From a checkpoint of a small CTC audio transcriber.
Model: 1.38M parameters, activation reglu, moe top_k, num experts 16, layers 6, width 128.
Training: muon at rate 0.04, 7600 steps, batches of 512.
Rows from block 3 of a small CTC audio transcriber, named by matrix and row number. Rows with one number within an expert belong to one neuron, the router's apart. Each number is 500 + 40 x the weight over its row's rms, rounded and kept within 0 to 999. All counts start at 0. Numbers have three digits each. After the name is the row's rms in percent of the matrix's.
After each expert's rows are labels from the 100 clips, of 14848, where the router gives the expert most weight on average: "loudest" is the band of the loudest frequency at the time of the peak. Only what is clearly more common there than usual is listed. The data: two synthetic voices taking turns or overlapping, over music, noise or silence.
# router: router (model.blocks.3.mlp.router.weight, 16x128, trained with AdamW), inputs 0-63
# gate: expert gate (model.blocks.3.mlp.gate, 16x32x128), inputs 0-63
# up: expert up (model.blocks.3.mlp.up, 16x32x128), inputs 0-63
# down: expert down (model.blocks.3.mlp.down, 16x128x32, transposed), outputs 0-63

# expert 1
router.1 096:534487517454443506519494547487479462485556496499420513456510465559509523557512523550552563445498395533493485536565514563455525580458457562465471457526494459463448496477472540430492495458532450
gate.0 091:525465451513529521574465460590493549511448513468460522436513483460529540551484455519416524496458446474502486480485477530439551497487471531547531548434425492532453488516494475510518562494529553
up.0 095:470511524505476537506501474560497500504486448549505463504521453560524439497493592403530483401508478556472531514489471499524466488532487531528535445473520567457533462510495480508477477509496495
down.0 095:520529558482443483512478520472532467531421546556488541433510461441496541545514461462498571554458440518494424498476537526473522515509473466607522500474466414522468547536497494572552464480535511
gate.1 110:446497550463533519469498550479509493514512592467478479481425525547536453422463475468435460400518490525523484450496482511487502437450522533561528588513561513439494484456508496531431512413511480
up.1 110:456537465534567509503479448518486474543391435436494532504517499517534546526439517481550513476436489463522559506528468487618512479478451430432493499500469451569528447538536486516581436493515516
down.1 109:566507587488495429466511508491485487539481433517484522520567504465475525457564488524540468526511505535529435502529549415441585510473514496505558449499520469420556495564411559515512495471478557
gate.2 097:512515487573451563543557581586507506489492504489489464446485354546511495531422514479430477473467510482446446467505532501533464501512479460480447490514482525431477475537465534474462573506532475
up.2 102:508518489521561540500437496466512444509522537530451535545529579431527458489460510446500467550452464516467474522460502503504487530554474537573506517519476477546451506499461454515485528540462523
down.2 102:465569507525453500504512404538483525496525466465549557419504476508479503467506503410513535424586477469533517473545532461418526444517487505563486477438516494435488521504587429523493492539455443
gate.3 094:511502533554539491502450491471506449550506571537477450560504458481496499528522531551434546486484510505430575510493491491505480441580500566519481433525448488514473440478483496480473489582566458
up.3 089:475510485442511431566516504470486493536508513506543451517499564440544452439537460547424525448507563572473477517544524552546432488542540452553467513438493468531531578447473467486521432456517566
down.3 093:481576497512472500523477537517471540450547557499507575404568510496449556545465601498518530519503493551541508513582495453513557531436446509494584480492458488455513464490507454504423530509420484
gate.4 102:435516442454530531558521488587478481452512528553528475402455523496491554515532413434467539499522556490503522538594496482543469593452438498444420494515467490521542518466579501555560510555513533
up.4 103:517547503527483495465461521433497520515476513433486487540512449492510470458481517543583433561545462508527520522480445512506557408509429424447545544490551516543519532494462512485492572481521482
down.4 101:557599565489455508495513509510506502465548498468517527475402526455511550415460510519513463462481498488507533499449464512514544531499537553520452539452464497530533555490454480587515598453501477
gate.5 094:483565468479491459499558462549497515475504476546447538568538491510522486504504508477543523529482488516502449503569456436491475495433493612435418500504589468505485462511517512466564561567544470
up.5 089:462547554522518475472497498506497485454426543546450530495530509454515513574466480491608491555436471512469474461563445524477490551524458456435462462558578485495487444463466506503547505490490503
down.5 092:451507603481483532507545494455522504453579490442451552536458504565497503492585482555442423517503555539447484487457447499510461483506441473532467461493471488541534476457512517456448474445566529
gate.6 107:486535468520506460535443533522493502538499400629414508537500466478528468441463513520565510513518525500473502523539499482575499518589518453543535458431446470515544445492492485498504490464490573
up.6 106:465512520539479412516483473592511564470430521483486573530564519548465581498553488488437483463445469503559598533509429484486466448480536498427441510563487491444480509496502523480524462502486483
down.6 109:449501570427459422543500448477488507517517543514471488471509498517486546524514532475517499415506533512425478410555508453484486541454525529455559510463506473449536503546539551598484509503511516
loudest: 500 to 1000 Hz

# expert 11
router.11 117:446515451571525580490511424475497456480451546501569550501492454434525492465449477414521466474465538448495532528496514497454458480514551483491458524595516501542451541564467506545510540556504493
gate.8 100:523496544412529481467566511496486471546439488496458458563516473523545481453468552531416522531499498469504491441529498527444540412506474489482515547575555459445546534512460496445456571565511516
up.8 103:485554476508472517470532516432495470541524541512455593482436435502518481515551446529573444570461500482513518484542547490510523455447546534496532479550459438435475496487481536492515539520536550
down.8 102:533447520373498520524461516526461536521476432450540490521548548481527499495467491542505544555386495475484501494484522521536588463519498458480498510606566557525535434532475491437503433504522447
gate.9 098:536520494520477499519488521543502536467557437503473537456555483521501458428440581442464593499555404481540469481496455526592608570470520541488409549496412452503485508520467499494523569437481483
up.9 091:519555504535590513526478531492491490503514429548492510451590497493515484463489556373477521503519492497520469467445498455545491583500487537475451505486469473570550472502507486523571521461431470
down.9 094:549518531535499487530500543434460461495496508561582495580501452474510478513598528557517457536539520551567486515473483572463488487519455483492480448495492446611529474399473505481516471498496492
gate.10 100:485530517471497534523523500488485503501534432526452403499513447552498531490558527551506505521497510457531499515498495477584577522489501505489516492491499521593494492524408493528485548444532457
up.10 100:454548519469531508542468489464507553417488493584433512515533475505495508501476521505539507457480555560565520473498452470455443515520580487422432508448450485541484455506551467487486546534484432
down.10 105:490483439496467463568518484455516426468509452593522511485495457514501459521569467569486496497487505532494497472479503556479464467490505432446519450528567466569532417552514457521521473454549458
gate.11 099:526503519556474463538502556489500570480452466552433462464484452475534451442484487455516482497538488468484530520554475457451551485524462519479410440441500547415505555491545509475561542474536504
up.11 095:418449499406465529482528483441498408527471554451510490475561510516481488543536434533518498507509532489531497521482474575476489476492434425523640444590456467462525466520483479500469531474504479
down.11 099:534413563474518433496540423461489514463546564461443502532528526528542458516391528471495499519499533482557562513493504471482522531574485513429530468490494489547546539498534548475530462550484473
gate.12 106:580479521448530463448513532474497460478496503531497512486461524559514477474499459561520514453510457495534449444532590532559571504458518495559499542519447459437523554455571453465522488468422530
up.12 111:559558520558519553542518473448495508495528475451512398498468438514489483527615498437528522529533502536505526577515479485512480517499510516519513521505508539509532537518451511508587514512557499
down.12 110:495486496530502486481491504602495475436393512524582488471488485465587497517568480525452446520478557417521482447464517542493634535511541486525472464497505450530568461503506515562500470462533514
gate.13 099:509445500513511450464535479529502522489516555452515492457520502469447559436500533548558507428479462462470498508479491505567515534456549466587530472519499497546518493506473512519498491543584429
up.13 093:406431526535552485520491410435502550505518456528485477576472469540522503425480530466462463430567486507555554520423417484508549489505493451487491483435476577465548499504496453440491487552524530
down.13 098:496542458539513464491562497482459552421448463461557518615526508516407537500518481554463530540484491503518533443521516548449557531499503549501480538574524572472483524481502495509444509481492530
gate.14 092:460537429474539525464541438483506479451454516521463528498517571504515452414423520472448521505508519494342492516546481484540467504508535491479509511497486531522539504513509523515515545472525501
up.14 090:492582551445471477480474488536492534462584506465515593577518499499502501535564497536453496481497446557559465430497474481506500506540470514500503618523506465496466484499456496486506491486505489
down.14 092:461512447509544530441454477536513402454496519498415489531540525525512556533476460440438522510518456421463500530523501491603491473489557504543550518482491439464577452487493506513438481497558466
loudest: 2000 to 4000 Hz

# expert 14
router.14 088:459527464497499443500432513442483465581534473524507459482516454583517475445575535481495549445577520531526472463530513526523567445499537515495508532499541485425515551452477442477483480559461403
gate.0 094:531504502459500536461563491448501463515542500457476445468509474552494528485505420491480489500453548405491481538477537518520562464553512521559437521568493523501506466524508481507558428469450556
up.0 097:513525449472551512517456535529507535489468516607542549558519576456497471526537546488492424500559488576445486498514435490531472503517443483424534456408476462508500489482474526499490478512526518
down.0 093:460478459455499484584537419480452458571513518500518503433487511485509514511501499551522535447503551482462502470543565486538485519537482493533507539571517483433514504508511459535517456476513470
gate.1 099:501603485497535463491429516530495498453553453535453483452434427530521411528436458486454488461553464547497543443520540492534508526533484533538483582563435483473526559459502518545569551549487517
up.1 097:477424571555514513528472501550507519571487481532455551555584515529465540485554486495560513522520456445469471550517446446518474402519519504471506449480485431541503489530467514512429470429538457
down.1 094:501553483542440399494480472529521553494443521509505491484530480500507475568525485504454539463496474498468443488530528558478579525521479501548465478478467468484492543533461518617513420478425543
gate.2 109:512528510562490486489527500455492506485511497505499569519522457510510541536472450442562474478526516502477572501437585552525487424531512404465530475455559467467517517500468536486464484404502528
up.2 110:550549527500476507467529483487489490518458511523453483511536526462497561482544522540544548475507562500496524523416469561610532489491515413474506486459484497530513502508443483489458448483483484
down.2 109:499466525488462532522505535397488483502581536475442478497435470548472443498535536513408478513506508507501535526538452454487482481549498547456511529482490505539534471459569469450446485461566484
gate.3 093:485489531467569513481492517462513489504480492482563529550457480506473478531513528505552520461466511429464430515558480509558470495501447463529463548496530464512441470503429517547485505508474566
up.3 096:607465507509447447510470488454483520520488500509510488472506533465512553513490481563528468561534518582526519507415497523403482528456471579505528458506512524472586566489476471454497517463500442
down.3 098:515555468479488562512464447562520434461531459523541453543513497444513512454475448540500535540497439459465506504457519510509539550556586480470515592436515528484549534490470489604514593516491533
gate.4 094:491485523523565510453517421518497472471494584479509492591483535517465519529470536505492530450491517484545483541505467505507531523511504421523474538414505525571478473491576477476463459489476469
up.4 085:477419539567520488507485520515482535524510492545450502508521413571481523449525437469541551522513458517503521495519469463559544543521516584525501532478473438459508556452554522494413536432481464
down.4 091:420529574458464454492456563456502503478551485503528410473462539561484519491526518519499483472485475458482527478480555558474467469538475526477511432502535449446486520523482445513482518478519429
gate.5 108:464508473517480554453513529528501501484512447535409489467599480502516481486520506484603482499540472426529525550482572544533534480458510441500549416445444484489480499480494480498482511442476510
up.5 105:517501561500451423534528440525499495469413441502538538479492514484473516437561515468459500453523487585423495511529461502517470519558463469515488516591592516526535547499557521501484397533525475
down.5 107:503517506535528436496540578467523510408458516498493538538526506441508489487453524497470497458449482455535567426504522472538530580483493517464478575524466479458490486436475453467494518511590464
gate.6 103:480477552498461504483524484502496450429558467520465534517460401590532537468514518503501446496492503463565527492461561388513478483486522485540467495557539478484477587524466500528597480512495457
up.6 104:483546551524482551500525567541502478531522471504487504469464464579512584551498450546501497492504494505529415496508509455459497457497488442498472413562531493456506507490552527529498467517520508
down.6 107:519455493474538535540559570498448541570492449541420479486489540444535418571566417462536500506526457502504504501511454543490505571509587496485476475517489474536460491450521506444538517526422470
loudest: 500 to 1000 Hz

# expert 0
router.0 090:499529498536521461518461512420491520514544445494455445444506477557493492510485427537517508506471515512500551552522580476490536465491506525418441539454509574560537537487507447473535449508443500
gate.8 099:511507485583550558481491496462492507517480534534472528466523494537524504519427420482604472580476448471552457559445452519485503510540462501518484501485539545518496565523405474522476444511486429
up.8 099:533493541494511491488503548566486507516439503534475543428570525554552448490477524523606516512483442560567496551418445523484511526482550506498458522474458498423529520535485485526447485504419432
down.8 099:606608549452469542485484474469451538507532543572558524488513567529440498446532466530564517524529401543468473541517510518540467526490471487523523536496612498463462502501460483480527434422521477
gate.9 094:536453450463483486522604465572511549438555483552498419514547493505454487546479484467501543440504475499446531492514457615451481599500464530487467478542524493581505472516519516516504513504558471
up.9 100:496488542575514498515529454466509474526455531460556504502447567406471478568504463508470495498483469482479501459507522484473558520526459480423468617506454589543511473555542520481562483522517442
down.9 097:573483463499551477457498529484477462535575483439542465478589556545550482558437460514523516513486547466520532505434484461488527433504481500428529431475578469549568536490520506473524435548493499
gate.10 084:478511573546476467470546482403496512486499490452463507422539494526543474450485497459522478547503523505531561555475516495553539542519581558522410538463513530450494500501464509443597568497444551
up.10 088:533512565516558499482474473514497453495415533505541529564463538517493531561569482546485566472541496481501540489499513535473482455495498480490536499551414480479507519511546504551481429481562478
down.10 087:512528447539463504429601419526485411464516479480477538529498500511475465523554542491504448452534490511511415496496522512531507527497591523481525541450506554397467563498549496518432506500479545
gate.11 111:498557414546453480520502486546501445530500567514449532471497472460523515475390483533518514534474505516452540473522475490517446522461498491425496557529479450500512457495556507488544485507478455
up.11 103:446512531427542542495521523475515465459533501522528454569548583510442532476578429501479475417561549485519496548451517431480544506488539497579454478451505524482505485513518500537538574524450548
down.11 110:537474577524453481549513412530511452498569526548518503478394513489467453416480483470507454439521551450497510441473551493490475480495505475536509465404510491520560570511510472434494502495532482
gate.12 085:520568379523440495515508518507515465557522518526466524526560400492490546501493406531466517536484474465473550547445511452468493514515545595530500516530491403488476515511432498479563518482494541
up.12 087:471493486511455486465529501459481463475405574449509442559491549489486579560469390543510532474489528472473546504431607471503512469513513486531513548474471433510496506506551500551590523508512606
down.12 088:429441488472584508498462485489514491524566503566478493533462516493571445488546484492413455529461532509513577497510460552503460390567424514484511481482563512516527475535443549432504464452591480
gate.13 104:432504543542505423502492464487501510453518575605499612585561577535471505454526502501466467422431496478458519436488505471621481465499511545456512521490457497494509423505496514435468510525504422
up.13 100:491504534471500497533587460577509512513493406514484466407470499544517497393548557490459434458553458508419498498520426509454484522534460497511523553563426508532465556495540496556572525501495544
down.13 103:495532526547395542529392475535521528524491550565420500539524452544486488482501512501474531447426470455515450456477499544533515470541505530481417542451473478530495546513540552517542581486536470
gate.14 084:455501461542455516510461455493484504455551445531526511442551551469475554450563431471483455524504545495499497466563507474549487549526503482565435473473567533569531491498491497465533514544468440
up.14 093:539436622445541506468558464431505457453497474458485522447465535502503533497519475522481496495507555529427512478469534499542443581538526559544517519499540467456573484475576528517490511438427559
down.14 087:392488427531461524556482604514509578476496490521405486556533462513558524528481508557509493484474542544514470471483471527524559454528438503480497564576450506488470492504471513551478544553519457
loudest: 250 to 500 Hz

# expert 6
router.6 142:516516591467487562504581527522526559504442492437535441581493492514517508482566505437545522486483470508547461491430441459451503508508504478591621487520475478555525555471586485434536448495438540
gate.5 103:531498562455538488509502482545505535462533503535453487570473461569519453484508501473426454464412419528530525472504428451545561467543503543508552584510465477497473534505523519482492491508498497
up.5 099:546466574495449428528512510537483518516576534520540481422494516534494534480518458531524482462531523447457511489553498551477540485479490462640456577519493500530510480532499493501415496535516504
down.5 097:483547492484544512591488484460460568402533493501472454528534495471557500477439537524474501521403449505509491537500472452482526476555537503531549536534554516494425515501484524531524470486542511
gate.6 107:530425506482458463516513512545490500553528503497437475484487564507487527575476582452567484433525496490492535534421577515501652521475472475500515462463493472557533485478509479506512524376466467
up.6 105:463520460492455520452541472405516460535488549465559511507481425502532461504527415525485490509505506522507470526552472581481426537468481487508488532530560507492476537513531486487484443630545528
down.6 108:533470564596551489540473495536492452512504501537483537521487452465522568498472555518446480556454503438529532467495484517497531496517523496533500577540431520510493530484455488536465509491534531
gate.7 099:452521486500563485543497483547497543503484531546512556491428507495504483473463519397531504473494520518487526462497490384506551561517468493539489504452488527580518468493586507530499520463531582
up.7 104:490421520508490432510529507481491541479445566492551487550537472478518499432515422603526499518513464430500487570480503532501533471540509473491478545566508475483540474478483481500511534499465526
down.7 098:520528555398501512500496480541507426506540490564439509516453482482516542538531459449418498528455510475472514481486427544554535456474504520513537416372561468498395542520450571532518505517488508
gate.8 085:494533499443486528470568437522506502476498432477488542496548545531506486452555571527604503432442433519442439470521466511523516562478513537533558424554520488544508514507535497513501481506454427
up.8 086:588431549460549478467571466411497546547500519541566475493519509513490584525504469524574458459465529460459526441467487533416484520506465494514477517563487592514483515521499499542531472515463517
down.8 088:461588385471520535492469433581483419474448459571472562484448495487465487476430580522470515522488500507534477587558473472540524594522499537507513507477542463547507427472437519511532531460514434
gate.9 096:439452516519464477498485506451521494567437507536480530516444522560480456561563461573515560525520471437449495562537468499459508496494456498436472451489516533479527499486569486446543445498492497
up.9 094:508496407541544481449530460469510454510516549518512574538538552485484494523542474442440457539486591483457423513478534487471533544481462481464440487432553608506481500544466504462527459545516465
down.9 093:481484464451557493545525513526468485499600473508513476534530516537533450492444517520454508555464520430540511532518457453457569475496557505448472486514510562534384522447526449503537494499525506
gate.10 100:430513583517562538486535511529487498455430526541512492463520507510503525397509418523388559496521449602498494527462398535527487496541600569512495577424473517497464509530563503509535523547494493
up.10 099:546473545528484591497456473467509469486545460490546513503441583546482504560539533462435520463545521440515436523587451495561519518404416464428460502482504573546489503460517494504472542525526500
down.10 094:479554474451565482572513455444489550436469511500484515456487511491432500434465477562529516511543455436473498513534587405438443505501484540546562499500549503459543537514438462555548479434518559
gate.11 108:493503475528523592505505498388492517484475575522447458528504525466492558588565540532425421526521536469550545512514535536582499518502485488517490410497452579466465537490476511559520448573530509
up.11 099:418496502427462444486512441540509493500569510438451525517490509535475467590489564447572502495475508466434501480475470564497512502459468438545513497496502463544521473504514518468474576454507506
down.11 106:508456492502464548477570567520527351506478516479399547438513537442542512538563511514440482549488507463528556456507588525455554495513478537530554377527473454530541501478492555491526541543474457
loudest: 4000 to 8000 Hz

# expert 7
router.7 102:439537484478470517528456441532480478422527522415494462550467481469443513525572485431537558502530559536533447513529490581492448495542513427501481529468481455510515448480518467537500481470482487
gate.8 095:456512574445533506500467410480506511492464503459466515526512506477509530490493518474521467508481516450531525550591550501507487499545456538550508504561479509400577527478530524503512451510471496
up.8 099:429544526510527541526490482505495423504492451472510469509500476487528512424553469498538549519500493452419525505478437478552461520469466563572483470513546483496521464541473485483553531604512561
down.8 100:527488510534494445508528549525517501478489528519472517440549488453512496537493514429515515422439482527528399510494508547560551555556502453484512475514491456493478464476467489433411438451446485
gate.9 085:552473514484464504499432506566513475451518652514535442550486518516477556535450500568436403518490498537531526490573512472445537487494515417502484530526498516488552483464451511511568521498457507
up.9 091:468532499543398576516457518460479449491522526476458489502453502502516508553492478468529518528566470438475567543570499540544533480447580526509488444527491492518488469486458457503493503463576459
down.9 093:504451589446548408572484444546461553503483472518502463560503495479484510463533520532479401452569576479529458481467454534545497539549536518511495513517443515463485499554488467471515513519477468
gate.10 107:528478468469437489538406502534504519486534445504490566496529568469512524528482525481535530460479426433456439519551443437553475555505478523532506455372499455503491593489477473461470483498488464
up.10 099:476422544532506424498469445478499506524530577472399485531434438491518490525475481477536429510470434466547467516519498532546460525449470503524527471614532481510471477491460511452531592482554520
down.10 101:476519472506503489534479490514488555488499484554509544498516504570432486475526517549462550511413590428464539435475525446490530462543471526481521455472579432455551503477540567513505514469545499
gate.11 107:507451508456468437526519506576498463559536539512524481470539521568474602520423506532559473462478490506512574514553443426439519527470483487497475496526458539508537441516459476491452537491526548
up.11 106:467491563501430459555429461472493476470488538525502562620509441552514500500563526544463438525509521449498541550466467529492541456480438476492526446516485511460517559494485489469512468468542554
down.11 106:493480506622565498489465495522486454542449539480508521550488533459522476418529530524503533479512466450491513519465506497469448487540506482569582501471444527477463536517531436534481514556443606
gate.12 098:555505413488442500443487538474511489538507454524503516462491518489481413517512536540525463467491455533461504477542496520424486458527577485508498543513498423407512390539504532555518464481546527
up.12 095:450521502480596477484478512465494454466468548482549437488516502497525508462471543447431519541496565538518517538456479476509536520450532512546476492490498524584534511485512501499527464533486482
down.12 100:400546478487508513478537575459470492577519518494512502482530488540450539466513560521490442452609483516509507521422507504537525450498514429466515446488517495578507511458534456536525567453432534
gate.13 088:492580405503563479486526487505502505513547494481562462452468572470475531551469413562514565452556544504481504447435492516447547538487495488447496510529472512483467407513516462470584468524514566
up.13 097:470560479477578526544390495495491542490505540525479422514557460518491506470546490497436519515622540552456487461538546548459470580560531555483480464504492436546478532436433509490496516491519428
down.13 094:502490530517529517444557454486456449444430546562487568514520508562469499529498534385477534482435536502536451522521549480579509517483570503542486538540485510483565483511548528496487440532527534
gate.14 097:500492559518527430514592492498497512445532548514459535484530508452497526472474477458461453508529505505570458542520507517534454467505447455450522509499554530559482623505485485511479438450450497
up.14 091:532471559515504494544501491463489452490471559592499474524485539468534507435543450528523495366543487527528560492443485507429506535564503514535527514488430425537523528470528497479451552495459468
down.14 095:485509490442496520521535511596522496512511482482557510527504441475452397522435495499460500563391546525494519470537525496561482454458486514435450481472565519494449453517503446487548491581525534
loudest: 250 to 500 Hz

# expert 2
router.2 114:482504453462439561476481475411492534432463528553524531597557522568477493482511548481472427497462551466480523573473567519573519485501514486451526501479497497437525541507460470466543500485517497
gate.5 103:482512613502506523501508532512474483535454522488438497456494513514515528536510446542559557513460449498492481548494561489471495518431505513495467446507585533480539456518515526556456472396576490
up.5 106:512491416448505482464537503466521494478567598472540522517446586461491458577506470547502465463452531471486484499514430492440431556572493513489501494539528458457490505451501498466537527609411564
down.5 110:496523458492507464545478439471525480470476517473540533463479475530449490449476540530471482513490605483477472508478558454525533445468460450482457533492481489504530535543529516443489512442583535
gate.6 097:576451525507496491549448412458503488396446553535496442503500524556456501563555474471524468493494504487531512522514540502467490480501480480457460568480413507544496534488570499563545442513485453
up.6 093:481424522397571548516540430567514533447511435569513484463550541536501490477545487476452547462467520438505490468515477402487446526453467470562454506448462588460530553504523519488544552510465524
down.6 092:513518529550443544533447549477496545551499473450467511581548454522491550493424516531499529487571511527473507516481452462550466533456455545427446517470465594555449499482516484476523577532462451
gate.7 095:498569444516557519483564517520509458483525496420478453454408431491496474448447591508524517536547533501449519454477572501557463558462559536481490515490485492535463567521476473447593548550453513
up.7 092:530544439466475516475542508450506482439474518518561456465513494559465426483565532491504572525542561530511469461500481567535469543550591519499475543457473505476434539485523456450527545475499537
down.7 096:506466555477515539496470552497498418501470468468439464499560524500481520541417493476485524531508546569512580581500425504548493494467440491529453548488492494427479494491465508481537562530525501
gate.8 101:534445511488535523509476450458502516512554462470470490435414523482485486547508457566494490503502505457417480478543586396573473494483517565495461518539575541549536540492510494501543461498477480
up.8 104:467544505610539504497508517457494463520430511489487482513537422574548507467434466489535508505480508526525525514498495477467549442445520430459559511545471526472504483496483498488493517487512462
down.8 101:515580544499458493482491459463500494502475552514475515510462515564493527474490498478414443512512493505522525540500539447464479496522473519500498541449453440537471537505565493507462577522509568
gate.9 096:555514467515627463453451485423501567533516453543411426494530473508481540525558565543486476489542531463516536497519517510543530487478521397471468477444498494520513497519515521532450478465465503
up.9 098:507460501488387507557476513527496504471484573461605507478491534457507497433577519523455563464505491537474549480464481542450452558437472587519486550531548502498479543456492497460539506478496497
down.9 103:488506495514516485486505423542516467548498539519462492465510478487564463419444582450514545493504462512477491480473557452524518514488552492486466509469505539423563521458478454457485530515435476
gate.10 104:483431582590533458478471490469510492529400541553467529533476483441525570454510519507480460493477473462460437511551502582496509535432419492497455488466547514481482462481528507453499517482486528
up.10 100:412494510530531485520502548439491484521518512457499484445514502459553532516439514567417489483526478431498483471576438473514474440486417471548479548577484528522456530507492506497462557546474580
down.10 104:539458536538480504492528579520504542425524477523525541575457469513460510475504536521427478510442482589488492525479449536484490460553501504451465411536597527520486441480496474493509473469537516
gate.11 108:472535458465494483527520521466499495522527485521481533430506400478515515388502467535494508414483524552471442476508459565484547483483500443471467578427470468472509537478539497466509599505474512
up.11 100:470446526441530536498452448535510503411555542501468398499489531580459494511563467476490533496515494439487513485513569441479492534486570542503451450503469522489488549490539519500387421547508448
down.11 100:529452473480439488460534464469501502427496454501473505457517502468512603556494526520468515378585523495414561476437541496495496532537519545562546497464435479450525556466492531550499491473496504
loudest: 2000 to 4000 Hz

# expert 3
router.3 090:498501518469541475484511478500528494496538411489441494487504437541504499525462500519504467550491462490479512453577494488561518538469447542395483524516543493519478424492462520484566407517522596
gate.8 100:476490445553555504493509561520504456504523431553459549479530513540501445541478479435497550503561429507469504533476601492538468515548497420516543497483472451525470466512453485488555583392502473
up.8 099:444504517480528441520512520534487471531463519508578569499423504549504500520470477484428494477548518570546507480552514500504477507401457490499499564545540488548454547519481511441491586482543485
down.8 104:473484502509509515506465494488517497439595527431529455523500409466489470553463501462536490524459483437410521532463507504516476563514574586583499549476540524486564448504465562520417566538395497
gate.9 099:499533475548482452514531520556513495481541483511478527474555525472507534358456576465466535501554504489477471471526441479490509507447542490545447544529449504464557497495571496520444569410494460
up.9 098:549495569468441444558481505513499550443523456549543430462517563489478525498508561449531512486524497562525498504452460562458508511507504581575492509504438567543449529526518526514516563527519448
down.9 103:499511534599642491534531483551503485505563523532470469474541452485538513480505485551498446433499482448566475512428494456506484492513546466511553559484500520439485464447532515549480507544512537
gate.10 098:482469469500507464515498534482491493515456419528521417438568461547528445434478497575504507500558492468505515505452509505551527521429542459528490479437488545580511543537574458450446528458493539
up.10 096:458501516534476503494536536500502523570430403557411422562479564506483499546430473475554447451489510496484451482514490534524529509558536457565573467483499484506532502486500457511490492518523523
down.10 104:525426517544505542504476570500517488473499411506471459551528427461497423446426532485537537550531525587499560498458501567487545493495569435506486551451489474559479491459506501529492575475483516
gate.11 094:506506450505573526558503500541489539520507485527442449429540464490540507522514498533393532462478502499484568535547459505410544458459553573475493449442447507509466567487455498484453544452599457
up.11 093:435476558558467502464488514487484507557518527506561556520508455490526437455503485449420462520494561527412476422482520451603483452457551410554527480547458541482506504535524515500508459583507480
down.11 096:511465442501517489518502466595483452482508571519471605574469485446533458498510532483546447513464513458575474491444477535601564488542571442483490565564482502474486456504422520499538589486523488
gate.12 107:504596463462473487506486444538510505423502478525525537476490536401502490556528601471459477484493507556522476548529444495474461498419546473527446470479432489467460505514540511505502504630532467
up.12 102:512522494549436563497486476549479537507526566516494489472445512512506547535573490514585542437496590481513534573558458459444506531515535557501443468455474512455518461495642486488447485506506483
down.12 106:477478419440466525459493472536482479507377490518502485486576474521469461553515512417546515535471423543506518507605498510500539516496476459522454507555473444493461512526510515454500468554476516
gate.13 096:544432560435489444526479460518493511484556530518491487533511453463481556436529498494545471454537508552549445522524499535425509599527484489511455504461474522549541533449529517556458433477524520
up.13 092:487519456497554502433502513490494503520458541448469509601471518492470495468539556386541470569464486452494482453474476458505429568537529454518483408513529568487515457545449520477562465558531555
down.13 102:499479543526519439459597414498531418437562483486593437510478509426493491556489480469439501469463507483520580536490539524563560512462516446459501502499502515520461495531493493535469499519499416
gate.14 107:599492586497485510450563465509499516525517476471491510540543444509484479445542479531513559469439501482474520516436452547546458504508500492494511510555483523476454491539489501493535500501481537
up.14 111:427504500441489485472512524316521510474514564495528546466469512440504447535518544487428439522593478448473530490526449441523477480522473454467509516485465528512448475523528492460465638536445524
down.14 102:581432521468527569521542482511517504547517497522499442510480490464490572463446448477515451512483471487413498495520513523477516507501496496540510507484489529534505577516477492493516485515498437
loudest: 250 to 500 Hz